Weights of a small image FSQ autoencoder.
Data: trained on single toy objects rendered from many sides on busy backdrops, 101725 training examples, 20.0 epochs.
Rows from block 7 of the encoder, named by matrix and row number. Rows with one number belong to one neuron. Each number is 200 + 30 x the weight over its row's rms, rounded and kept within 0 to 999. All counts start at 0. After the name is the row's rms in percent of the matrix's.
# fc1: MLP up (encoder.blocks.7.mlp.fc1.weight, 960x320), inputs 80-159
# fc2: MLP down (encoder.blocks.7.mlp.fc2.weight, 320x960, transposed), outputs 80-159
fc1.570,066,229,238,175,215,197,221,215,228,124,200,196,211,222,159,177,179,211,222,168,215,254,196,206,142,246,220,208,317,223,221,179,246,187,220,227,303,241,199,196,193,149,188,225,218,239,202,160,182,197,221,187,226,206,139,188,173,251,195,219,224,207,176,229,178,207,259,274,217,171,203,225,210,240,178,193,178,227,160,184,227
fc1.571,228,200,191,220,249,58,220,214,205,243,184,200,223,204,229,226,165,202,206,239,241,208,207,194,225,205,218,207,213,244,233,201,191,205,186,249,183,153,191,223,199,191,187,203,189,199,207,193,244,203,217,199,185,208,212,204,184,220,246,217,221,180,199,189,270,188,246,168,161,242,191,293,223,181,206,259,180,201,174,182,236
fc1.572,081,228,221,190,194,190,207,181,243,251,207,227,153,183,176,191,203,182,190,229,166,151,195,161,151,222,190,178,224,192,232,209,148,195,175,177,192,247,197,152,205,181,212,127,205,213,223,220,205,237,202,196,255,166,226,168,122,213,225,209,216,205,197,170,184,210,213,259,123,173,175,214,159,256,232,207,232,178,245,198,204
fc1.573,065,132,195,161,230,215,185,219,161,202,148,154,236,192,188,206,164,213,216,222,176,200,245,239,196,228,208,183,242,182,226,194,151,217,163,208,194,179,194,193,179,200,219,216,243,239,213,225,208,201,233,240,190,226,164,216,204,210,212,224,203,242,162,223,201,216,174,270,173,196,179,221,215,178,191,202,226,182,141,211,208
fc1.574,070,224,213,172,169,225,171,222,253,214,203,234,182,200,257,264,193,210,185,225,169,228,189,191,133,240,192,208,231,184,97,205,183,228,210,185,197,99,187,201,242,254,170,226,212,181,196,248,245,206,168,190,236,147,189,190,197,201,198,186,165,250,202,220,192,235,179,193,193,239,243,214,208,174,209,205,180,243,226,211,184
fc1.575,064,179,216,162,171,197,249,197,157,187,188,242,200,214,201,168,199,176,202,189,164,204,216,172,211,197,233,197,176,166,166,173,177,218,149,148,175,169,241,189,188,183,228,216,202,143,193,210,193,173,189,181,241,162,168,157,132,201,168,214,209,174,182,189,192,203,225,244,173,218,194,212,210,213,185,172,223,210,225,184,182
fc1.576,063,182,242,233,202,206,178,206,197,217,186,195,179,218,225,191,206,164,187,188,190,195,231,196,228,225,225,205,248,208,170,199,199,216,199,204,202,240,234,180,196,238,199,186,251,203,212,208,228,226,175,200,222,145,219,209,156,208,245,191,253,166,217,184,201,170,195,241,168,198,216,248,239,226,194,206,191,225,207,148,215
fc1.577,093,238,226,208,216,113,237,206,224,210,223,212,247,214,199,190,155,192,224,222,201,219,233,245,246,240,229,219,233,187,220,222,223,170,229,198,250,237,190,211,243,205,209,250,198,219,234,204,204,211,273,175,247,220,201,197,210,201,259,254,226,176,211,211,211,213,209,252,211,241,225,203,230,211,197,220,222,198,184,209,255
fc1.578,082,166,220,226,215,209,217,182,194,144,219,168,224,199,211,198,219,200,183,219,188,196,169,226,200,208,184,222,222,203,220,220,212,198,182,196,190,230,216,226,204,203,219,231,215,183,251,193,157,229,262,170,183,152,212,237,216,213,194,181,135,211,220,183,223,167,199,162,145,212,218,186,147,214,195,241,204,186,216,205,230
fc1.579,071,185,213,179,184,187,209,203,181,157,183,161,261,172,208,169,170,207,216,228,178,205,159,156,172,223,268,180,214,257,181,190,162,161,226,226,168,179,159,183,208,146,180,188,179,176,170,188,201,186,200,176,223,229,258,247,201,199,194,156,179,222,206,202,217,212,190,182,240,185,203,225,246,175,191,173,139,206,203,150,154
fc1.580,097,217,230,189,268,198,209,197,180,162,206,186,190,134,200,209,192,215,201,192,217,248,200,143,183,156,162,229,170,216,252,205,212,237,221,193,241,197,188,210,115,217,199,197,156,178,221,235,195,191,222,198,160,208,208,243,198,228,185,197,223,221,235,259,168,198,97,277,155,252,222,250,203,231,170,200,233,184,187,176,222
fc1.581,071,229,193,183,200,173,212,182,190,194,132,205,208,169,182,152,212,177,203,181,251,153,180,217,155,171,264,236,223,144,221,159,244,201,192,235,205,159,222,216,157,172,192,163,200,157,181,189,250,208,158,190,236,166,205,100,174,215,190,184,141,252,205,162,187,163,220,177,186,214,195,206,224,192,187,188,189,190,226,165,292
fc1.582,066,185,210,218,194,197,168,227,165,177,244,152,187,238,86,213,163,235,208,226,244,213,192,159,215,206,235,201,202,198,219,229,208,210,214,246,198,207,198,194,126,242,219,182,243,173,198,182,248,202,229,224,233,196,212,155,175,151,189,199,233,161,167,199,189,189,173,209,156,190,194,192,228,221,218,170,255,182,212,225,235
fc1.583,082,187,193,199,214,193,217,208,251,216,203,203,169,217,212,237,152,207,197,226,255,212,220,205,249,246,199,258,217,179,195,182,244,219,187,151,207,192,211,206,212,225,203,208,218,238,256,229,186,203,228,246,202,222,210,219,173,212,191,181,225,205,251,213,178,197,245,222,142,230,202,198,248,211,200,185,201,204,221,168,279
fc1.584,096,215,218,238,179,205,213,242,204,219,156,188,228,202,194,191,260,188,197,183,206,195,205,203,214,279,187,247,252,221,155,180,278,187,240,128,193,207,208,211,159,174,205,204,209,228,212,231,219,208,212,233,219,216,188,187,155,260,222,215,197,266,182,223,202,191,196,261,179,220,202,243,204,233,173,195,237,184,240,236,251
fc1.585,067,256,213,189,201,224,182,234,210,233,188,224,247,194,196,214,204,168,197,188,224,228,164,182,165,231,168,230,221,207,171,191,185,202,147,215,248,183,206,212,180,193,233,156,236,183,238,224,229,184,176,176,181,200,215,145,152,190,166,249,194,209,181,188,241,220,169,219,205,191,145,222,200,226,174,197,213,179,210,135,186
fc1.586,063,171,184,177,173,225,250,229,160,210,201,212,216,205,151,211,226,171,223,213,238,213,175,235,223,182,207,192,216,224,182,220,216,191,179,124,212,207,223,190,203,148,231,194,227,178,268,232,191,192,249,204,188,230,215,205,144,195,180,199,227,183,209,134,186,237,235,219,206,196,236,170,262,202,186,196,184,190,159,197,244
fc1.587,066,157,203,185,217,203,176,182,218,229,196,199,220,199,189,209,203,156,241,200,163,177,153,206,211,207,187,190,236,216,208,176,176,196,220,222,188,178,196,183,233,229,207,222,229,175,203,195,134,184,195,192,243,220,158,126,202,170,202,194,133,218,170,206,179,200,153,196,165,214,213,178,183,205,183,219,184,187,200,198,209
fc1.588,110,199,168,210,208,228,183,202,175,237,154,185,241,193,157,214,174,222,161,258,220,163,203,206,169,247,234,175,234,192,177,230,206,226,196,247,176,127,204,231,208,204,177,236,271,225,171,183,251,200,221,221,231,245,207,213,216,209,218,178,185,144,190,183,170,231,195,219,173,206,196,180,198,201,210,210,208,186,173,227,166
fc1.589,066,200,174,230,204,193,205,182,206,190,209,231,183,191,175,220,176,258,203,211,222,168,175,216,261,205,221,224,216,173,118,225,194,232,162,208,189,179,177,232,218,213,189,108,240,205,209,166,275,219,244,197,210,170,192,123,211,184,208,251,231,124,192,195,233,212,223,185,150,236,226,196,208,219,199,179,240,165,185,198,178
fc1.590,065,152,202,204,208,177,238,179,198,229,180,160,221,157,225,218,185,161,207,183,181,217,201,186,248,218,176,178,259,186,178,216,167,203,244,202,174,149,223,247,209,168,145,221,257,206,204,201,223,208,232,162,141,195,179,244,155,201,214,210,170,159,230,177,221,213,175,247,158,155,195,180,197,202,165,224,147,147,191,196,234
fc1.591,060,185,195,172,237,213,190,188,189,224,228,159,263,186,159,207,190,204,198,231,184,206,143,150,248,201,226,199,275,197,254,183,182,209,199,229,199,198,183,210,143,233,226,228,200,215,219,153,219,219,172,191,202,198,217,256,210,170,249,202,148,152,219,160,186,210,189,275,260,183,185,191,252,215,229,203,232,182,197,251,227
fc1.592,064,245,191,210,216,199,172,178,197,123,225,179,163,192,202,187,212,163,239,191,225,183,166,211,208,182,195,236,238,200,228,195,135,180,205,274,212,189,213,257,200,167,206,219,182,217,225,233,258,193,187,187,207,217,219,225,217,199,235,207,162,198,243,251,170,151,226,265,149,161,187,140,204,237,245,173,181,178,203,130,224
fc1.593,063,235,188,123,174,212,197,213,222,213,213,171,201,259,164,214,220,152,195,240,195,271,275,215,158,236,194,215,215,151,219,202,248,212,261,217,216,171,220,161,201,205,183,222,214,229,222,212,203,189,247,201,257,211,193,190,210,166,233,186,171,173,182,178,166,257,216,238,123,233,192,221,211,188,209,163,232,235,201,251,193
fc1.594,081,209,183,170,210,200,202,197,206,221,125,206,210,172,202,226,164,183,191,235,185,145,204,199,189,219,169,177,246,187,140,254,229,235,181,219,154,174,226,194,180,209,178,247,265,208,221,154,238,200,222,217,230,175,217,199,226,143,185,218,206,186,208,235,170,195,203,162,138,187,177,182,181,203,189,258,226,186,188,215,148
fc1.595,064,197,174,200,191,219,202,155,229,242,210,192,205,192,189,206,200,229,182,169,179,167,164,193,250,154,114,263,268,191,174,250,125,199,165,189,213,235,201,128,146,207,258,212,179,196,205,211,213,184,186,173,200,193,185,114,173,196,176,229,195,220,181,227,192,169,201,240,195,193,190,209,186,179,163,173,197,215,247,188,206
fc1.596,066,219,170,221,219,204,217,205,223,189,188,175,159,251,182,158,234,197,242,181,216,172,182,204,228,216,162,234,206,209,217,185,197,205,175,194,203,181,202,173,161,130,202,148,256,224,213,151,235,171,199,198,177,205,161,144,186,184,261,186,206,245,189,184,210,183,215,219,176,234,174,175,209,249,207,241,144,175,210,175,192
fc1.597,084,144,164,129,189,200,200,214,201,216,136,200,185,187,199,216,211,219,160,186,203,176,137,155,154,180,201,188,180,215,182,179,113,191,180,229,165,253,178,184,209,167,191,171,155,168,171,173,189,181,155,181,149,172,199,178,177,168,167,169,175,236,163,174,198,190,202,160,222,166,153,195,185,161,200,184,185,184,183,221,149
fc1.598,064,199,246,243,269,212,193,216,240,172,229,225,202,189,200,226,225,143,177,181,247,253,186,200,222,202,213,212,234,200,163,175,219,223,253,220,203,183,188,214,236,205,249,279,177,227,223,226,211,174,196,203,196,236,212,251,180,259,176,200,234,218,191,250,208,257,261,224,196,208,196,186,220,223,191,198,208,228,173,207,150
fc1.599,065,211,167,204,225,219,230,217,263,205,181,214,228,245,194,171,191,195,182,226,197,202,206,205,164,279,200,211,224,228,169,223,271,242,211,222,227,136,199,269,152,168,231,232,208,236,184,202,194,207,214,171,210,183,212,172,229,201,210,230,237,212,172,228,208,210,172,273,244,216,208,163,220,241,247,196,193,209,182,241,239
fc1.600,068,238,166,245,207,219,181,206,196,153,200,191,225,235,210,188,212,202,220,204,191,220,255,257,163,183,339,214,196,179,199,190,294,185,273,182,219,183,190,207,251,196,213,229,225,208,174,211,218,205,211,210,248,245,168,213,187,215,174,227,166,278,183,147,179,195,204,152,161,183,164,223,191,234,243,213,219,203,213,145,221
fc1.601,064,165,185,237,243,230,198,199,245,266,189,188,249,247,168,220,205,224,171,218,215,191,198,253,222,216,273,212,238,216,193,196,214,211,200,162,220,307,215,276,227,171,204,227,237,211,205,221,190,219,236,209,188,207,221,181,193,182,209,162,246,199,183,162,202,183,169,193,197,238,169,225,200,210,216,186,199,243,223,215,172
fc1.602,128,208,217,197,282,203,203,198,209,220,164,232,222,209,190,200,171,236,238,222,209,249,178,222,216,214,203,216,216,234,240,205,176,186,212,184,245,204,201,232,91,257,238,233,170,220,219,245,165,223,206,193,206,200,198,270,194,192,186,237,209,236,210,210,196,194,101,258,198,203,204,247,220,257,195,237,228,172,231,201,248
fc1.603,065,160,194,198,207,241,213,217,205,210,197,217,159,158,251,196,192,207,212,199,208,253,216,194,224,179,188,165,209,218,169,207,197,223,193,242,160,194,225,208,249,206,189,195,225,237,140,217,222,201,250,225,176,196,205,232,124,217,231,177,242,208,197,241,206,202,205,130,218,230,207,232,187,239,230,218,195,195,187,218,240
fc1.604,210,201,185,166,180,180,179,169,123,158,179,180,189,162,173,179,182,177,175,183,184,163,161,197,160,167,194,173,136,180,159,183,155,176,176,193,164,170,175,187,128,182,157,178,176,185,159,173,174,179,172,200,183,184,181,163,213,191,125,156,197,165,192,166,176,188,171,145,226,167,194,194,185,169,198,181,165,183,175,170,161
fc1.605,086,239,206,204,175,203,197,170,214,229,190,204,138,218,185,194,185,191,178,207,177,229,229,220,234,195,201,233,219,133,250,197,159,205,200,176,230,252,153,196,172,237,255,228,192,171,263,193,205,189,216,173,216,170,215,190,183,135,276,169,185,225,188,180,199,181,223,225,188,238,179,202,204,209,161,180,224,216,217,181,222
fc1.606,070,158,160,202,198,213,192,155,214,209,189,209,192,217,253,184,203,206,174,176,227,212,215,179,163,212,232,178,185,219,235,199,173,161,192,225,254,75,167,173,210,129,179,191,208,154,133,192,213,182,138,207,190,177,189,220,216,153,308,178,212,203,139,160,179,208,200,248,231,189,157,157,200,238,199,219,170,183,175,118,185
fc1.607,079,273,209,215,202,177,196,194,258,216,238,220,231,248,210,194,209,208,223,220,213,229,217,245,189,233,262,227,216,176,238,184,284,222,244,180,244,169,193,169,199,218,190,249,225,237,236,246,176,218,183,181,260,227,229,232,185,211,261,248,162,262,213,208,206,206,169,265,189,230,218,203,228,215,193,204,221,217,250,185,199
fc1.608,079,193,165,195,195,216,167,177,214,188,160,225,135,211,217,229,195,175,199,180,178,178,181,163,221,186,229,157,241,181,179,214,112,201,182,192,185,91,192,198,173,228,161,180,249,203,184,159,205,200,183,189,174,171,185,249,143,217,144,216,201,143,241,197,209,210,177,214,231,177,185,179,188,143,181,151,234,188,164,129,180
fc1.609,064,210,213,197,215,216,230,220,204,273,186,179,200,228,186,154,168,237,242,192,204,193,221,200,239,216,203,213,224,194,154,174,193,189,200,172,161,214,205,176,227,244,226,184,204,169,170,184,220,171,221,172,222,221,156,204,181,271,201,203,234,220,261,231,178,167,185,201,188,196,171,184,161,219,195,240,193,211,185,194,148
fc1.610,057,176,212,185,242,195,172,183,197,216,214,164,255,209,227,160,182,221,191,184,154,222,160,208,228,198,227,211,289,185,201,241,232,191,202,177,186,176,255,224,179,179,215,224,208,206,164,203,194,213,216,172,216,217,210,251,141,229,192,237,181,223,201,176,210,166,193,155,185,222,177,175,189,264,172,210,200,214,198,261,214
fc1.611,069,224,185,182,153,195,157,196,226,196,184,163,180,196,213,220,178,145,216,160,205,205,183,199,237,184,278,185,240,198,159,163,217,185,224,179,172,277,207,232,188,225,221,158,199,186,235,180,203,197,196,210,185,183,140,142,176,188,182,206,165,222,225,202,186,159,175,150,163,215,191,192,258,170,170,223,198,166,220,193,200
fc2.570,100,152,221,181,186,187,251,199,192,233,145,205,259,213,180,217,221,171,199,141,126,178,230,201,212,192,191,194,168,220,179,228,189,179,183,191,138,265,153,237,200,252,215,134,197,198,133,183,196,227,244,215,187,187,197,163,216,173,206,188,239,165,172,200,196,248,161,248,192,210,228,185,212,174,201,186,177,211,162,190,225
fc2.571,151,163,208,177,173,170,213,175,196,247,171,225,219,201,208,218,210,152,155,217,210,223,212,201,149,169,215,205,207,229,203,181,199,183,232,162,197,147,215,215,192,247,200,196,204,214,207,174,229,203,207,191,188,183,180,187,192,234,86,196,173,165,199,167,204,193,207,199,163,238,214,229,180,187,220,207,190,198,219,218,235
fc2.572,087,242,181,183,230,191,141,181,189,181,204,187,249,192,181,175,189,213,165,260,229,244,201,225,141,152,194,246,137,178,300,174,210,212,156,200,210,233,168,234,254,179,199,222,194,178,171,235,201,247,151,208,152,142,200,238,215,206,210,225,187,153,163,200,234,206,227,248,176,192,129,238,225,182,158,181,201,229,174,208,202
fc2.573,073,247,168,233,145,183,149,177,161,184,193,218,157,165,134,206,160,230,207,238,142,182,156,166,247,216,166,151,250,224,231,156,165,217,211,177,265,266,177,207,186,225,189,210,202,214,191,238,210,162,209,211,210,253,188,175,171,236,194,225,179,182,224,218,209,239,273,198,195,192,185,197,236,178,197,184,207,230,265,193,172
fc2.574,094,211,245,223,294,217,196,263,216,199,202,240,244,161,235,190,249,124,170,235,216,221,216,280,137,206,241,195,182,184,111,171,203,256,214,233,223,190,166,208,226,210,215,234,171,204,134,239,163,205,227,233,103,211,176,209,199,218,241,219,180,175,159,218,189,208,240,163,150,257,246,199,187,215,204,176,229,166,229,207,205
fc2.575,093,202,244,175,257,232,187,192,169,187,184,170,213,211,211,204,192,201,197,189,155,179,211,248,236,209,246,156,201,203,160,240,224,206,213,255,150,219,214,186,166,197,185,180,190,220,209,178,159,239,210,245,143,190,224,241,180,182,217,177,186,183,165,208,225,214,144,218,187,199,283,267,183,196,236,183,156,176,217,195,136
fc2.576,086,194,170,220,221,210,230,169,186,150,196,202,231,186,249,165,223,192,161,176,251,167,206,167,179,213,214,216,160,240,184,179,200,211,234,209,187,171,195,254,136,122,190,196,181,221,196,182,195,189,187,182,157,164,213,208,253,210,288,174,156,159,212,237,204,208,165,190,205,229,205,290,179,157,191,158,190,223,258,186,227
fc2.577,096,189,192,202,197,169,219,198,261,144,186,210,176,231,198,227,218,157,163,180,210,203,221,173,192,205,221,208,170,196,198,204,191,208,254,174,224,266,196,236,249,235,140,191,230,189,191,228,216,221,201,221,170,269,230,185,203,234,248,204,187,202,174,216,187,211,224,186,208,215,166,229,189,158,253,217,171,228,140,162,219
fc2.578,096,215,107,204,180,157,211,206,216,170,208,196,228,186,186,232,188,189,178,192,223,191,241,167,225,208,217,252,206,228,237,247,127,170,211,186,193,213,254,222,181,233,193,225,172,224,220,282,254,209,201,187,155,220,224,200,142,189,220,248,154,160,229,186,202,241,236,154,164,224,160,216,244,210,184,163,157,208,239,278,146
fc2.579,125,197,183,187,192,176,201,183,241,130,222,248,182,191,172,165,217,131,195,195,195,143,207,170,190,196,258,166,193,276,174,197,174,199,173,228,183,203,211,245,213,229,206,172,172,235,139,184,203,254,200,194,164,217,203,141,233,165,236,221,218,226,189,171,201,204,188,182,230,204,215,236,187,241,223,197,240,146,210,159,162
fc2.580,108,209,188,229,189,183,193,180,226,201,210,190,228,164,211,249,198,225,179,182,159,229,166,215,224,149,211,224,172,164,192,212,193,208,173,212,182,168,200,234,195,218,188,201,215,216,142,227,164,208,184,259,222,173,198,246,146,158,206,214,177,173,186,205,225,171,156,172,238,163,231,221,173,181,218,171,208,203,185,146,170
fc2.581,095,205,214,167,254,184,225,167,199,177,150,179,204,198,217,209,191,202,149,225,237,224,236,172,103,196,269,232,203,137,238,275,241,237,197,190,214,213,197,237,140,224,201,190,153,198,169,198,194,184,183,180,142,172,201,272,225,212,168,211,184,192,168,190,249,229,252,249,191,223,176,258,197,232,213,193,205,204,203,192,197
fc2.582,104,190,163,181,241,217,223,240,158,173,226,274,176,215,119,216,219,230,214,208,170,195,171,269,172,160,215,194,190,251,217,201,208,206,222,195,240,222,172,234,175,182,220,216,173,188,233,195,189,162,232,170,176,230,202,178,195,207,200,191,147,234,184,213,212,165,193,209,180,210,195,211,213,226,223,207,152,213,176,186,235
fc2.583,103,230,190,168,197,230,216,161,181,146,177,166,208,185,207,172,234,230,217,189,192,181,195,156,203,215,200,258,230,232,187,216,216,163,184,228,188,223,197,194,166,278,188,163,217,154,255,198,157,217,251,213,180,170,202,192,194,262,253,203,171,171,226,166,209,251,166,222,198,191,192,202,232,195,206,146,275,177,189,212,160
fc2.584,085,195,197,155,173,254,160,188,168,155,153,212,145,210,133,238,241,207,242,236,200,202,174,168,185,175,237,233,181,201,208,211,183,230,219,189,174,177,225,88,223,206,232,187,214,198,176,173,195,225,164,186,169,213,178,238,180,193,150,153,200,169,219,212,188,182,205,237,175,194,161,158,169,231,180,204,187,215,228,159,197
fc2.585,084,156,225,211,210,211,160,178,186,247,187,148,196,180,213,177,197,210,201,177,195,166,248,199,146,220,161,228,193,213,163,237,212,175,157,200,157,186,203,112,153,228,206,194,219,200,198,219,228,284,125,223,204,190,222,249,177,187,205,183,258,222,174,168,220,147,252,273,234,213,205,203,193,203,215,192,229,193,192,248,204
fc2.586,109,221,178,178,219,195,200,175,187,236,197,151,188,167,228,182,209,227,211,198,211,175,201,179,184,198,179,166,194,173,162,168,178,166,182,252,188,224,166,204,194,239,196,178,192,179,170,217,207,243,224,175,230,190,222,177,216,229,206,206,222,184,169,145,198,180,187,214,242,176,234,192,167,204,168,193,176,237,184,218,192
fc2.587,098,211,209,195,173,202,197,237,209,199,190,220,187,185,229,219,187,158,253,191,206,220,247,151,202,239,177,202,180,211,212,262,184,205,203,209,222,214,188,134,186,195,247,205,196,239,200,188,203,125,206,191,145,217,228,274,179,170,200,188,132,193,215,212,195,224,221,177,168,220,197,219,240,177,201,212,215,229,168,262,221
fc2.588,092,230,208,190,198,213,221,190,159,179,216,195,237,218,241,169,162,126,188,160,188,205,193,188,235,220,206,233,194,197,219,232,222,234,210,152,177,173,173,178,189,216,220,214,245,206,239,153,235,215,236,245,204,210,219,232,185,198,291,192,174,162,205,185,229,126,186,200,226,266,165,237,123,164,156,225,169,195,198,184,195
fc2.589,096,180,293,154,217,191,180,182,209,168,196,198,190,204,197,239,204,254,217,167,166,162,247,178,181,204,197,253,179,164,162,200,208,195,174,233,198,193,180,197,208,186,242,212,225,218,235,132,180,176,211,220,218,229,208,260,180,209,129,170,157,283,193,159,237,174,151,213,171,212,177,210,178,241,200,247,180,234,173,204,207
fc2.590,089,222,221,188,163,174,231,184,193,231,157,249,229,170,212,179,205,194,181,152,224,238,188,221,190,195,209,219,175,173,227,185,182,220,239,160,243,141,191,219,147,190,170,177,204,240,165,245,206,188,195,196,276,192,160,255,174,188,168,217,211,179,217,221,166,276,195,235,189,179,204,210,245,143,220,196,259,238,223,203,147
fc2.591,080,201,174,220,243,239,240,209,189,193,183,273,206,180,178,207,165,239,188,173,236,173,192,241,235,228,208,147,219,211,214,258,224,231,167,154,207,175,228,210,203,201,207,202,237,194,200,123,211,254,227,220,210,196,219,213,190,160,227,209,245,174,183,170,174,213,205,234,202,206,168,182,244,202,205,185,173,200,225,236,215
fc2.592,102,180,185,204,92,170,214,185,203,254,248,190,247,198,186,230,207,216,202,220,185,195,207,145,176,182,177,202,160,213,171,195,203,145,230,221,171,152,171,236,197,227,171,172,196,227,221,199,214,273,240,218,190,172,230,192,171,193,215,235,246,253,192,178,155,208,184,220,200,186,222,231,224,210,171,217,237,176,188,196,188
fc2.593,095,187,238,191,201,180,211,224,213,213,186,245,196,266,194,236,201,175,204,205,189,177,222,179,186,191,185,172,174,195,214,185,253,180,156,192,168,226,199,245,211,175,230,205,189,195,120,219,203,200,269,161,139,213,205,240,212,204,259,201,191,209,209,155,193,223,163,227,138,235,174,187,238,244,171,185,202,251,177,225,229
fc2.594,089,191,185,130,247,210,207,267,234,210,150,181,180,198,235,246,215,204,167,197,180,252,166,232,194,193,169,201,195,219,210,181,235,261,211,187,237,214,133,175,222,220,197,246,204,128,181,208,179,186,191,217,182,191,177,225,180,204,175,144,139,233,197,208,193,241,212,177,185,217,178,207,176,246,201,203,185,169,186,180,166
fc2.595,084,175,194,222,167,242,161,177,172,205,194,191,199,209,182,201,201,254,153,164,204,215,233,236,215,195,177,275,185,122,198,206,196,196,210,186,184,207,192,147,118,224,201,133,203,180,210,163,193,165,228,199,149,232,209,247,194,255,114,238,181,218,171,153,157,155,199,178,189,147,135,209,204,230,200,256,248,199,173,197,245
fc2.596,091,190,156,212,174,205,175,222,220,192,185,166,181,180,206,172,175,273,212,168,208,199,197,215,217,216,190,276,192,193,185,252,234,179,235,229,205,157,158,134,175,238,197,198,214,139,206,148,187,187,199,238,191,183,204,201,222,171,234,199,197,158,230,138,193,172,160,249,221,177,252,193,237,208,230,193,240,230,162,195,215
fc2.597,118,194,256,147,191,156,189,204,221,193,210,174,167,225,195,229,180,160,206,229,183,173,187,196,226,231,160,199,210,150,240,233,162,166,181,192,214,203,212,223,252,220,156,211,226,142,204,206,204,182,164,236,184,221,206,222,198,188,211,191,239,204,208,168,206,186,167,177,142,193,228,238,179,233,204,226,201,195,212,246,143
fc2.598,076,155,197,254,165,213,200,108,205,208,190,186,204,156,145,221,183,216,156,198,230,183,214,216,193,232,182,188,228,204,155,237,164,208,165,187,147,262,158,235,196,183,200,168,197,187,207,217,147,219,210,207,199,210,262,216,222,224,196,219,211,254,200,210,171,197,169,221,218,240,183,148,189,206,214,218,203,219,204,241,149
fc2.599,086,241,207,179,168,193,195,173,234,225,193,182,222,246,242,165,223,159,225,207,265,210,171,188,174,200,169,253,218,207,167,143,228,238,212,202,190,117,184,202,200,235,221,229,215,224,154,226,225,227,195,179,199,190,223,214,240,203,205,216,252,224,157,225,200,174,206,231,223,207,181,163,223,177,213,200,205,194,149,228,138
fc2.600,094,191,184,171,214,199,177,215,213,169,191,174,156,206,158,218,187,195,230,204,207,223,222,111,132,197,245,175,220,181,192,235,231,197,201,189,190,246,207,202,217,166,248,190,168,189,200,150,223,191,217,183,185,190,168,173,140,181,206,158,175,222,150,166,178,288,157,167,178,221,282,201,184,194,207,195,210,262,221,195,212
fc2.601,087,214,173,195,203,231,200,168,244,174,210,205,164,191,191,172,184,195,149,166,182,214,247,169,242,193,205,191,225,181,181,219,203,221,207,218,155,256,184,151,237,205,203,217,184,236,183,170,178,226,234,204,222,174,210,220,189,201,212,249,239,201,234,174,245,233,219,138,187,194,167,203,229,204,147,236,168,173,256,203,223
fc2.602,125,207,179,231,195,197,198,200,196,206,190,177,192,175,201,207,103,238,226,179,225,195,236,225,203,223,226,176,202,220,200,244,224,233,209,195,161,207,224,150,199,170,231,214,178,213,220,144,196,145,235,198,118,240,157,190,181,204,201,192,188,186,219,189,163,202,202,177,217,165,278,171,178,233,219,191,190,190,233,181,179
fc2.603,093,215,247,212,217,220,219,244,175,237,173,200,198,221,214,186,213,181,224,208,237,154,218,171,178,216,227,170,183,244,214,188,230,230,215,166,255,182,217,159,230,189,200,228,173,206,200,138,186,214,213,204,208,232,210,167,196,179,179,161,167,200,176,227,164,220,210,167,210,206,191,253,205,211,126,152,196,204,206,209,237
fc2.604,208,201,190,179,182,204,189,215,209,160,188,222,197,213,216,171,148,232,190,179,202,192,203,164,222,201,194,197,221,203,198,141,198,197,205,232,170,172,264,237,202,235,220,202,198,163,223,196,241,179,175,206,235,207,224,294,191,250,172,176,226,190,217,167,216,240,215,183,225,208,163,211,217,208,184,184,202,177,186,234,227
fc2.605,075,237,219,245,172,157,226,108,232,212,210,217,203,179,201,167,280,226,176,187,210,197,220,171,188,192,176,193,231,209,227,262,191,150,205,235,181,246,220,173,153,174,234,199,145,202,230,233,187,192,156,221,140,200,151,165,239,201,299,172,200,219,220,208,183,192,205,227,217,184,192,234,214,162,185,225,160,169,259,167,192
fc2.606,098,200,183,208,212,210,227,128,197,206,187,183,208,219,236,178,163,173,199,154,216,175,225,177,140,213,202,245,209,234,236,172,210,162,153,181,150,163,265,229,179,250,150,159,182,193,184,270,205,207,174,211,213,197,164,145,210,196,215,224,228,170,178,164,180,160,195,250,259,164,198,156,219,174,218,210,255,162,192,115,175
fc2.607,084,195,226,217,195,191,238,205,189,221,206,215,190,222,195,254,177,172,215,232,178,185,238,198,161,184,217,184,190,216,185,182,207,209,176,185,199,189,246,234,226,169,132,209,202,239,172,197,219,175,207,181,203,215,203,187,171,191,243,204,162,158,180,265,219,212,249,210,208,174,222,208,177,199,175,227,233,232,217,201,185
fc2.608,100,179,141,181,215,213,201,177,238,228,135,159,236,205,255,217,168,214,187,169,201,222,166,221,204,177,187,223,188,134,157,205,160,151,153,239,163,214,177,196,183,238,201,231,269,190,214,199,141,173,173,261,220,217,188,184,229,241,220,160,210,192,213,201,219,186,206,208,192,222,275,197,222,225,234,192,194,184,204,182,227
fc2.609,091,199,218,249,145,221,141,213,162,222,183,229,165,187,152,141,170,156,246,200,235,177,193,229,304,179,220,153,187,205,209,172,179,150,231,149,213,202,226,204,228,195,238,158,171,147,136,235,201,209,166,253,215,208,181,150,145,203,233,171,185,183,239,170,147,143,181,207,201,212,172,175,185,190,198,189,183,169,208,171,179
fc2.610,085,191,181,179,211,211,171,219,150,185,189,143,221,170,243,205,148,213,179,158,162,183,214,182,256,148,189,170,200,167,223,199,189,166,191,222,210,207,174,190,174,246,217,126,209,148,184,205,224,221,200,179,223,198,176,146,222,206,232,234,185,194,184,198,196,188,157,215,232,178,208,150,195,144,200,268,236,192,153,215,169
fc2.611,091,191,190,216,270,196,188,270,187,187,223,197,206,165,261,230,178,264,248,198,234,205,262,239,257,184,239,173,213,238,180,227,270,226,219,236,221,222,211,262,175,144,221,222,225,197,153,203,190,213,213,164,214,196,193,245,216,209,198,172,138,200,210,216,181,239,221,175,165,213,217,221,145,228,202,185,205,195,178,205,186